{
  "model": "image classifier",
  "dataset": "rendered solids tumbling over patterned floors",
  "train_examples": 97500,
  "image_size": 32,
  "crop_scale_min": 1,
  "horizontal_flip": false,
  "translate": 0.12,
  "color_jitter": 0.2,
  "targets": ["its colour"],
  "num_classes": 12,
  "arch": "convnext",
  "isotropic": false,
  "norm": "rmsnorm",
  "activation": "silu",
  "mlp_ratio": 4,
  "inner_norm": false,
  "moe": "top_k",
  "num_experts": 8,
  "moe_every": 2,
  "expert_mlp_ratio": 0.5,
  "experts_per_token": 2,
  "shared_expert": true,
  "patch_size": [2, 2],
  "depths": [4, 4, 4],
  "widths": [80, 160, 320],
  "kernel_size": 7,
  "label_smoothing": 0.2,
  "loss": "binary_cross_entropy",
  "residual_init": "zero_last",
  "optimizer": "normuon",
  "muon_scale": "match_rms_adamw",
  "lr": 0.0059,
  "momentum": 0.95,
  "nesterov": true,
  "orthogonalizer": "newton_schulz_5",
  "adamw_lr_other_params": 0.00074,
  "grad_clip": 3.0,
  "ema_decay": 0.999,
  "steps": 10600,
  "batch_size": 384,
  "epochs": 41.7,
  "lr_schedule": "cosine",
  "final_lr_fraction": 0.05,
  "warmup_steps": 1060,
  "weight_decay": 0.0,
  "adamw_weight_decay_other_params": 0.01
}
Rows from block 6 of a small image classifier, named by matrix and row number. Rows with one number belong to one neuron. Each number is 128 + 32 x the weight over its row's rms, rounded and kept within 0 to 255. All counts start at 0. Numbers have three digits each.
After each neuron's rows are labels from the 100 images, of 14848, where the neuron reaches its highest value: "patch colour" is the nearest of a few named colours to the mean colour under the peak. Only what is clearly more common there than usual is listed. The data: rendered solids tumbling over patterned floors.
# fc1: MLP up (model.blocks.6.mlp.fc1.weight, 640x160), inputs 80-159
# fc2: MLP down (model.blocks.6.mlp.fc2.weight, 160x640, transposed), outputs 80-159

fc1.551:106133165062096165169148118086166123113137128133168154105109125114176221108085089167146127164106103173142090144090133089082185127163082195188160159128100103128133111103150130142118144118151137119111142128126146100109140120089145045123140133
fc2.551:114166137123109143138194088145188142101119170161090135119104066165079164115096142096110158126149102098110114108115087171096110043151074093147140122140093148103125178130111061128099113108167191098155115151144162123124120136094137133124121094
patch colour: green; blue

fc1.58:148154166122208181061079096127083163086131102079153144152163088118149146094078097138146121109136129081079160130148094133119118125184083067096150121093163187178137072111113122184109136086097177139149109128120109202100186141093129115142138163
fc2.58:158141186138131165116123131148136142067159233040071127065141138144146180171124155104132172114127125070161204149147130082134159067118154120143108171157050088079103175113133135142114104130124137139150133151151092089112104128111100180108120135
patch colour: brown

fc1.180:099114119149136153080128124105104161140181144067111103129095099136081126099166108099133115138122118071140177106157176165102112114162141141140142066155160131125129080157082141147145172151165171099130180131157153114100135153113167109082156064
fc2.180:136133068135069118184054139099077122148145138159148053097149149138129135109031110153130133162097165143205120071163138085160087146146059105180161158122102114122154156143107126133126170126116082145143146109150115087117081067134061144124122129
patch colour: brown

fc1.339:159094086110109119154062148165135164113166104082180130100131197078106137143069120094177115127133139141163121131136163153110118135124113143115135138067155101129116132164181115149140123150080144136121155160157128089151139111113154093144156151
fc2.339:197112104070169085133072159084171100065115110108148119091127091145099142110165158158132120162141114083114130153085118070101085101095176118116181136087195160143093155144165098122108094132142145167095130131083129088046136086171094121109150124
patch colour: brown

fc1.457:099153188156138097188131128134140144146085161141129085153157146051162139084134126095162076113126154104128061102182074216141113187154129125126125116153193132113157141155051117086100116163100067130144106145208128108150139163209152198144095124
fc2.457:065140122079070123188098050129163107102110151191097118093167092134060082121121143165068150175089081093154084155056093114092172112151112104101141163149090140137112143086101087116139185097125161150154127125117177110174082103123157181103189130
patch colour: brown

fc1.99:133171100113121169148107113161102138132124054105104156121068097110135137157133043157128133122048077143128088185144104130106137184125135103136106149144081126113135084103112201101170063113137142122100095129163170098100157107162145198176104091
fc2.99:143172142132123089160133102112124191212084180181130119153188095140156145120110111137091151168114110133126146114140149176140116120093128155130149071088111161128126104050158110086094177104071091186097079096098104135107124106047106169149088127
patch colour: brown

fc1.164:112117125119101139171072197074098099099107078241177123117142145159132156143149139114124114113087169118141129153182133108105129163174095109147145124112155149109155150178132184135101068131156093082128165111129150081102145138130073093150174132
fc2.164:122157143134141134086106122155202130129161099171157169112103137166134111122093111100152077162182198164141142111143057082171150110160108178136057148120138136193114132098112135125103086101053124151095144128169086138106137090148093107142177164
patch colour: brown

fc1.215:114140089087109180105172161116134114134158170127147171116094145141124128152141056161155167065175105168163065086128188115089137108092139120141155138128128191077136140123165105125139146104134109140155160152149185197140150142172131121096126126
fc2.215:130186149171101152151154035125187134115151119123115162155177073192135164113113104104132138176084065153128067115118068181111139133115117165124098086107122176157176119173131148079102172150130133157058103118115147113164105174088175130161123118
patch colour: green

fc1.138:117109184118140160114081146097146164095156169158170181113151149071121135183127118161144146171119188158101152110110111138077093134141099096090106125065125081146092105162174116142128120088119122081126175102132101158104232146132127151092133134
fc2.138:162172097148065163107099092119110193108107126089118158124121122119190124131105151087084133123116146062082154074135080042095146120159164121063195164161149083131073154096164103121134094167148134135133160062128166127118136156083123198112067130
patch colour: brown

fc1.245:175099119184095143114131095140138121109091169131110091161131116111173131175106105085123187102190141148199144149133078154125112147109094130147139119087072144151101132122151161130152078130131112121118059137151093096171165128116149068149172077
fc2.245:145146115160156111145121088099131133130173109127134087140138139113088167088088097106130145060147121110152123138092079138116097118151128119145126102121118192109107141156130127174125147166095103145106064038138081166154108123129119134127112145
patch colour: brown

fc1.203:100103148118158117147114111203112090141114162180162146082143180128112133120114078156151130102161169162197129093129167121132103183118128088139121168113150119133154075158078115110112091131116163082109110124137117064136078199127116105110080089
fc2.203:161070092133149159150143170189154138108176145143098127171110153168133178119091108187090073152127124094145117118150072110151171182085130139141147123171124171042125110124174108150105108124112076062118106110127119127139064114147085158085128119
patch colour: brown

fc1.291:186116188115098213156101114129192142183135149125123124106120122134141110141099131056124153171125151112162168145156086126076083137174180129145174095151128142148117204120075153143089175132149145134073139114126154122127091125176133119135119139
fc2.291:136137112119094175166094129100106112133138170163170094140078154102149121095071173110085099085115129097129142100168146100159113174132113168146089165109106170106081132132146146049169134166130092157178182103101189108153104113130094103163090082
patch colour: brown

fc1.459:107120156125183147139130120169094108112172185198168082087154136063132156106122091133129133060124107155097133177122123128136100108139095078136091145190104169135128121133117132121096080071151127139137163154111110123147098121144189134165124104
fc2.459:100117114190170149121085128144121115145095144161097157192100127058119104093123117126154118176180091095109136133086073103079152090071144092070114117106186126137133118107177140093136150155161090154081127134124100144127093140124130208118166138
patch colour: brown

fc1.290:159108119153137141105111153163106089120118146081080150124132128169153124164096136167132108127158130102118079117141120118121147144105079125128099117130150124140143156118132141115116098196139129157161115135130195117140114175140163128138114125
fc2.290:122127152090136142115088190080170138218165134147098156090133109121118194115163127140087087124120152153138168136108206108135078137095127152130199087150097087118143141113144123119124091160096081049151105107074059077151136145141109136132129098
patch colour: pink

fc1.103:131095130093137147140135076098107154112154108138200154139162159142117182151154089197140119068174056167165127164087122114114127104116163175115111158127126119225131100143105145081107176080116102096147181143167179100123172106090149092157151102
fc2.103:078122132132059160104138115125142145089142113133059117175126119121074098075154143110123140142123109135150101134090088107078130090113058107115161125091199150167147123132188047115154100074151146173090125170140174088078111128135162114145166146
patch colour: green

fc1.94:119122147099078132068054130124147129119151143094126107170136125124139112077127163163217131123124134118090125137161092078109090158127151151181189175140104174122120155119172105096175087134078106117104175117123116123134151198138160147074153078
fc2.94:108168172123145155135154108145161130123152117194154141173099095129087121109117109068096180110207172151124106097104150162145109157119119136140079082091130198109090151159167097119122204133078126145117129153024088123151105036135144118114169143
patch colour: brown

fc1.115:166142126115155131125149102084148082163088117100152158169126142097174157176095115148158140166143086121123103144150159100117104137095088125159130135167124150134161114141126125160175097116123161128152156106140115093147118136152107072145107166
fc2.115:114097163139177117137066169095051161148091131124162098137113117143161155118131055146160149142157081104093157140213144126150122141089153158103124104148175134091074196096133112123138155107131091092095158104134130124124109164121141086165121149
patch colour: brown

fc1.239:145112188203142102131116145142169078089141137129254103152142081127157080160095135091145107100160181090155118125121104122088099090127148107107162076179178141102152112164122123149142073140108169142153155122090131144084154089176090160100111119
fc2.239:178157088112112135133083158098100112096062128159147154135109134157065198075077162068098173154145085104091171102156126124153144136105184120104137130158103118108114115083119108119155096153158129116124150139139097103143124161150161151089125158
patch colour: brown

fc1.207:098108078065147149110186166164144053143138177136146159139114040128144121168123072155156074123150135221140116173163161183111087108094119171100109124195076170139115081136126158135113101109102091081093160117109140120099180112120128134173180143
fc2.207:147148133108139121108101114107143177164123117137154095112146141167098103070078129107214122184115087103087087100121139165135228118145081143159152097137151095115068075110122133150142153116108141124118121153101153114123103148122108137097145098
patch colour: green

fc1.599:086101212123087129177124090183123109097097113157104155211185148083128126047136076141170137146105150121130130184094105134143097158127139100106124088140140180082128166127097126165149130076156136051142136143110127137130150154192112206111148091
fc2.599:143115089097175104095110104161127143121129146174136123148114120117135123107112130076132131150149108134098173117098160101127135167103157127161143148103221161059147165121114123086137129143157119192103176118114151090103095149076098157083183177
patch colour: brown

fc1.50:149121135144167141079171121182132113096080135024096145108161147087173172073146092154121099110173139106127141130113093118102174136155145132087118143159109146165056107134154086156143156119140092135131145255119174127111115155060118146116092161
fc2.50:077185167094147152057050118138150145096124144094115179108119171175150104178188169131147123117130171165137165146055123119198134115174071153110091107121078119145108125082116170138141143082133142128103201086108128113108089107086126131151163131
patch colour: brown

fc1.593:148135199108058077140094103073161204087152125093116146096114149104173119142161086140142123080158102173117143146144087115122156132173133100128111177144157111062163184135156170100135071138170157124112120127163125177144105094168155160097108134
fc2.593:072146119153125139126127105119197132088128115133195142157133149082183097106164103138122156131093142151164080145117126141164099154110093131155186156044125068098154115188133127124133140083117087145119081168134130114085135135109128083168137110
patch colour: brown

fc1.356:155081081131164119151151132142090191197063151075122084115103137163113136151115092101123137120154057071149128160143078146110146093147103124098081121180107109136143132152052110162157102068078101136121113108110169073128129114149128093180115161
fc2.356:157102074136121154087133149126115133112165151177115066149138124143145162116160183119114219130142096163118168111155165130132087160201118116087184084081153133104124111143093139161102112109064158106088174113162114114126185176161115106158085099
patch colour: brown

fc1.288:139133129096107142121107119151077104216146099160131126072129122074121127188135076138154069107170144137086147122180182077146091153084128158078127134063192130129135130171122112120115127115086121114109143076125102113122099147120139154183172121
fc2.288:091135107081120085132082097086107130093144101133193094158060174198132099124110138165135125105139151120107163158122094086205119147130103148115139104160134094116056130122059184112118094070135096120138133138148094111110150094155140128123178156
patch colour: brown

fc1.521:153082109140125168203177120131181164131145168147173180185091105179140148169187105186133122106127127144119100112168110121080158089128116174096104145151145143132128116143139100125078143098101091083129138184157228094138108103091157129120191175
fc2.521:100141116158115126117098155093146108145108132157103127146083145153133099101070177090099092168138147151148106120154145143138150167113064096205102149088142125132200098122183080110170130105100120165063111107133139166157108127111093112145092127
patch colour: green

fc1.57:149116101125139104168159149183095075121075108127192103121137122139170117121097137118177102149109115130102084090159160155139115164183143161143131133072137162130111046144173142124097132125151137180130227072136126162092176068143135101134146141
fc2.57:138151064130192153171138071114166101087109155093125139142144141133090170130120119146152112111120104172128056147151130101120132112069109127130146103135159098127127120135159138069132132131103075056091117194119074123091187138122163159070208126
patch colour: pink

fc1.305:112113155108098139187149167157113109147099200161094111125104114115127122115123084157125127099069133143165098113121133155095135151123135140128141130113124123048174185128117103086119118100079078121097114077117221106152113219124147145102077086
fc2.305:155163134122198098174093142193122121126125126141073116180091143093138116128160090091098075114193089077127142136120169140146163096127127106099110150150135096121178163164146179145119108086082178166099149091117154106162088092132137151098120091
patch colour: brown

fc1.608:141141093101093185088102086123086090104126120106074152076120138117087076127134139140092128140120080132220159137105175080089150132154122115149162129146126144130132127186134160115119156114138128107157145101084113145156090071106157160142139101
fc2.608:070099067048109149149085096080117129126158115144150170166141122147084151104105141098144171099060155112147130110030200158142126120166162145130128157145101070175170126191157163161124172168155081116129088149112142142166086152141163107123069137
patch colour: brown

fc1.503:071153080148093101065100124156101159105094219100152121080105099153101201122090111178147103158143166154098160176106146143067135092198152118161110123105124135117139152155180067137092107165143109141109169119089115122147094113095118161172095126
fc2.503:158095124149117136165180121102112188083154191095079211078112112165088078134106172161100146104172121125124067084154139117135107096155079169154121134114146122139083125166114058118177144096099163156104152159089152144118175123116148133114099113
patch colour: green

fc1.322:138094093128193135200135133112126096117126153179158130129143181127158197111152108167131115130059145175158065182121126127116149147124185130170151148117171159092120126153151156132124077187133185080126183138143113096099042125138145105149152099
fc2.322:087110110089134168090097160140152148117121143195131143120160145139107105119086108116140067133135127081155156125154118145140125070141089142101070145136118124195090118143180112116097127096091127089059152116158115103067163096131128145141118143
patch colour: brown

fc1.571:136129126125139127150073139125149186162137095154077194111117134060135127104118100167170136133157118110118098171154168130151116115166127134125110120133125166144086094161140099124204109096156147191135123157086093115150111145105131132144140225
fc2.571:176120095130197171119218166103148190115132109106112143105104149184167165143150131118126068158152127144111109113130067111117170137109108148122087088169146124165148175227110094128172133148170175134117132143183133117158099139093117114160139102
patch colour: brown

fc1.543:129086090143163173189157135203124166113158127155149162157147123124143179093150133185167073077126146181097109115142131116149178155107088118174045123173101204155107108130083168114078173100125123063130063098098149135141134128146076164158180104
fc2.543:130065109161053126162112152108089100116098093116073139131118143152064106108111098160137153164158122100088130117140137121153083099145077137153096137119133152079174096165116086088075163161146095156157184124146155085098160117152149124122102128
patch colour: pink

fc1.235:118148123149113101149100116134160085070146126127080070136134118069106109097099121093168132163145191063188116078121163179152136136100159105097136138122101103087134104194141136179079072124043088135110106140135123081067126157176131166119074109
fc2.235:141075128078056113145118118160144126084119111160125078134146135104100144135106142031155101119114059136114127113111214142090128089131101110140159140109158132117110102146143085104161163037106218133106161134111132128093103145143142157127166140
patch colour: brown

fc1.84:134115106133109141158193200137139146180137113157182110136103108116145112171114165122172124098134126082148161117110076081113156143151114052111189132121190153128147127126052130079129103172136096116100104175134125055144065149183129075148136122
fc2.84:145141129123133173188147135142102121107174113121125116139131141171125082144087146178180143153169091139098109105148102173095112204099148081138137161080123144188094130119087088118148189056102132091095090118159147117201132145098151151140116098
patch colour: brown

fc1.466:137118157164165068134100194104115190134154197164132118108082143128140136196176153120157107167143109106116114121174091046130146139111107107082150164164168123134175130134114094105174102031141060154129202088126116129149111180147181115189168086
fc2.466:071115142132167106140145134080162119097151132151160114170171171207145116127135127111051135181154187130153154105128120149091161104122167102138149158116094106147067133106117143159077133086160153120160120187137105114124122082181148148166137120
patch colour: pink

fc1.441:098171092092130150204101102164108211175108060190195143102118139097133132147194077207152164088159099141099155139174120160093114135138124140130173156116140157141156124150146147107160174129168132166089206116155118103117123103127090111182142081
fc2.441:106138149155113107117115129148108090064120107118157213142121126184106093166064143102155104117167139116098131117127074117132107128125086196134110138108106169106103133099101148102107091093083132118120124085126119096167139087104156113098124150
patch colour: brown; red

fc1.594:113129149106082157076081155160125093144125118169100071172142156149148121164152112131114115121168154090187082110077137103157173150156075106145142146118070106107091125131115102162148158121124142167135126113090091139111092097083161150120135144
fc2.594:145127127171086124131117095164152101170162119170109122122142128136150130172116111123172058112128153124183160156121143209129097161169146105142127061124113117136144112113069090168107153121037202138177136113141140067107105132164097120133115101
patch colour: pink

fc1.102:102125150088079125120101054125129197108152142075128076094135105084144117128113079094130148069139085091150090175113085118077148192147114214116161093164138107082151080122167153065139136157100101148095104114133108054125137094120139093135120165
fc2.102:142182178136236167146116081129147100137111131117154134128144138115122111109172137144137142161145129130106133059133161113143123151189110123111112115148116145121120098109121138115154182154155104122119146092102105173123117117136137125128159135
patch colour: brown